From a checkpoint of a small self-supervised image encoder: 2.4M parameters, muon at rate 0.0027.
Rows from block 2 of a small self-supervised image encoder, named by matrix and row number. Rows with one number belong to one channel. Each number is 500 + 50 x the weight over its row's rms, rounded and kept within 0 to 999. All counts start at 0. Numbers have three digits each.
After each channel's rows are labels from the 100 images, of 14976, where the channel reaches its highest value: "lies over" is the class under the peak; "responds to" is what is common among them. Only what is clearly more common there than usual is listed. The data: rosettes with rotational symmetry. In brackets: how many of the 100.
# convs1: first pointwise conv (model.blocks.2.convs.1.weight, 224x128x1x1), inputs 0-127
# convs3: second pointwise conv (model.blocks.2.convs.3.weight, 224x224x1x1, transposed), outputs 0-111

convs1.69:546528431565583497472484483509590467503447495448501503439463467486433550507495545538516419519604576569436448542440505492453512497453561488516425400507512537506469579448350550493489531506498530501419500502504429500402542464453462493498455537522439466506460558539449517476517456468477449541491479487559585489447375490502486547586504508670541526547449525535489467587485469453527506405404
convs3.69:557481542493513472519433611508515512592551496398447542478497521596588400495543544545493568496500565421496497492560463414530558496439494527511510552581452498456442541476491497580454527544354495482513452560502477447489508498402568488432410476424511569438499533403469500464502415520489546485480531435476516539522514539489568488538406527432
lies over: backdrop (92)
responds to: pastel (32)

convs1.6:498513526503557486455535461491472502443508418503505532496482454421482498441522564485446471488462546451492538365503461549559533443475496479457566433587505604460554497513528485514498367558458452568445399426541508469523543461456538490511433407503453476495571480454504484431518475537546596551507463514491467586488537528459488510408556486318464513500429550477439481423494517486530539633534
convs3.6:538485471529527540466588522533521480547526567444480510516481500366495447419511396501456536558473476493585507501479496456515516426349513464540489496509447515472520482463487544500543491475619565517392385540595546495436461597507482521541455498526435420514568467478551535523471500602577532485552438485543384517461595446458557528512418494526
lies over: rosette (88)
responds to: grey (75)

convs1.130:390483531382495509517506470472497557484485500479504453565511559540499611452516539548599439518589467482547479489534480478541439559499575531582537501452518549546520471468281453473531484481578482552434405526396434488500482496541507499456480499569520530523413484508464538469544446458402481560422535411483568497480460411475445539500528501481453466483432528488525493459436509501456552455453
convs3.130:562546492513539548549617451521470468614390568374534514441482537436543559502516588480474537518518496575469474488501488482551555493383474515408517464546491607591505509588551546541441519582551505443460567520545475530533414451438512444488539485562546549581451457473474442523435537520419506493512529527474521470499422533535516485531577466527
lies over: backdrop (87)
responds to: grey (50); pastel (41)

convs1.45:493437542476407465562540547438550456478548545557498508613569553578531554385486383539497439481501512489488477518517566540521530451490489402572552540546511556494507528548572475439512451442544611440437465536513550531550525410554482461363528492513508452513483505603473525507550562537566553488455458509488467481447475424515530518496474445486441481488473621484507514497518383497431545579537
convs3.45:418485487483470649449432454466491562554488528517598541535484435500546515496489509435416543437509503515558520496521483501485476484432565437469443581468512552476498439435514575461515429477426535491329504512501534473435491519437398492569448420550530497465539514644468485530529537474468534560498500455573542521534467474548556517481485484475
lies over: rosette (80)
responds to: grey (84)

convs1.212:578543484657412466448468531603616472474439480521512486453485466563564399577525551522537469503481578526425424495509514527449510526575529503580505442502521503576470484470481560490504596472556470520487571488443548522532498433588581539426476555491528529562481556531501527467512534543461457500587588397469451474486488533424533477465475538540591390469465467485476434523503428490517519456552
convs3.212:541478494581545566535539489480427550470521513568411430495597466528552622445479515440505578462487435533525545502550477527498517581560536392498464436497486546562418463585498362420569477462561501481511497463488485503529505462507532441580537501510582440515469582478536504486492500477373570437485465561475565495476476532515484441443418499498
lies over: rosette (82)
responds to: grey (75)

convs1.121:475497502438545487484558460532413451424546473478456530594432538404552546519599524480503465487496406422520521516412551536392521458548370455429511487512470516489497456474411501543519558507469483467553455594532515433529495512468541445454474505574395411491474550480498501443550546389483501457471500515509488488521418595433480436500403530501569519491498513534460418377446483468513529437519
convs3.121:522527570588469432488418524525531536524514586487564464463475538477483466510508467522560482558538577481526536586528553422479429490510497509460556450515555470448391463488468595457397586484469530591532431537441487520421511449568617501455517511445426540462496493493507465445481524566433591479559487507472471530530496520555431528598515599519
lies over: backdrop (93)
responds to: pastel (55); grey (35)

convs1.208:457522507456551556468411466547499499505501467504503499545495475550478441565442477552603467490456540427579561456513570500516499450535439426484531565454510437477531450577505485480489540589437468490536536572634524570593522593458451556426559491504474500395540506492516507587469552477480493518464446517566495531478529563573427452571541536644563509495512538443525608536517550482537541483608
convs3.208:495533512372465502477475411582518559456532434502482568507422528500449551476548537509484389557568480516536497496573511504482544549544493505427458466508535564477532554462526516471513499452403539482464512403528482553460551528526463506467439462390537497479401370586493474606501505557534406540545515542479539438535493504480494546507458467463
lies over: rosette (71)
responds to: grey (63)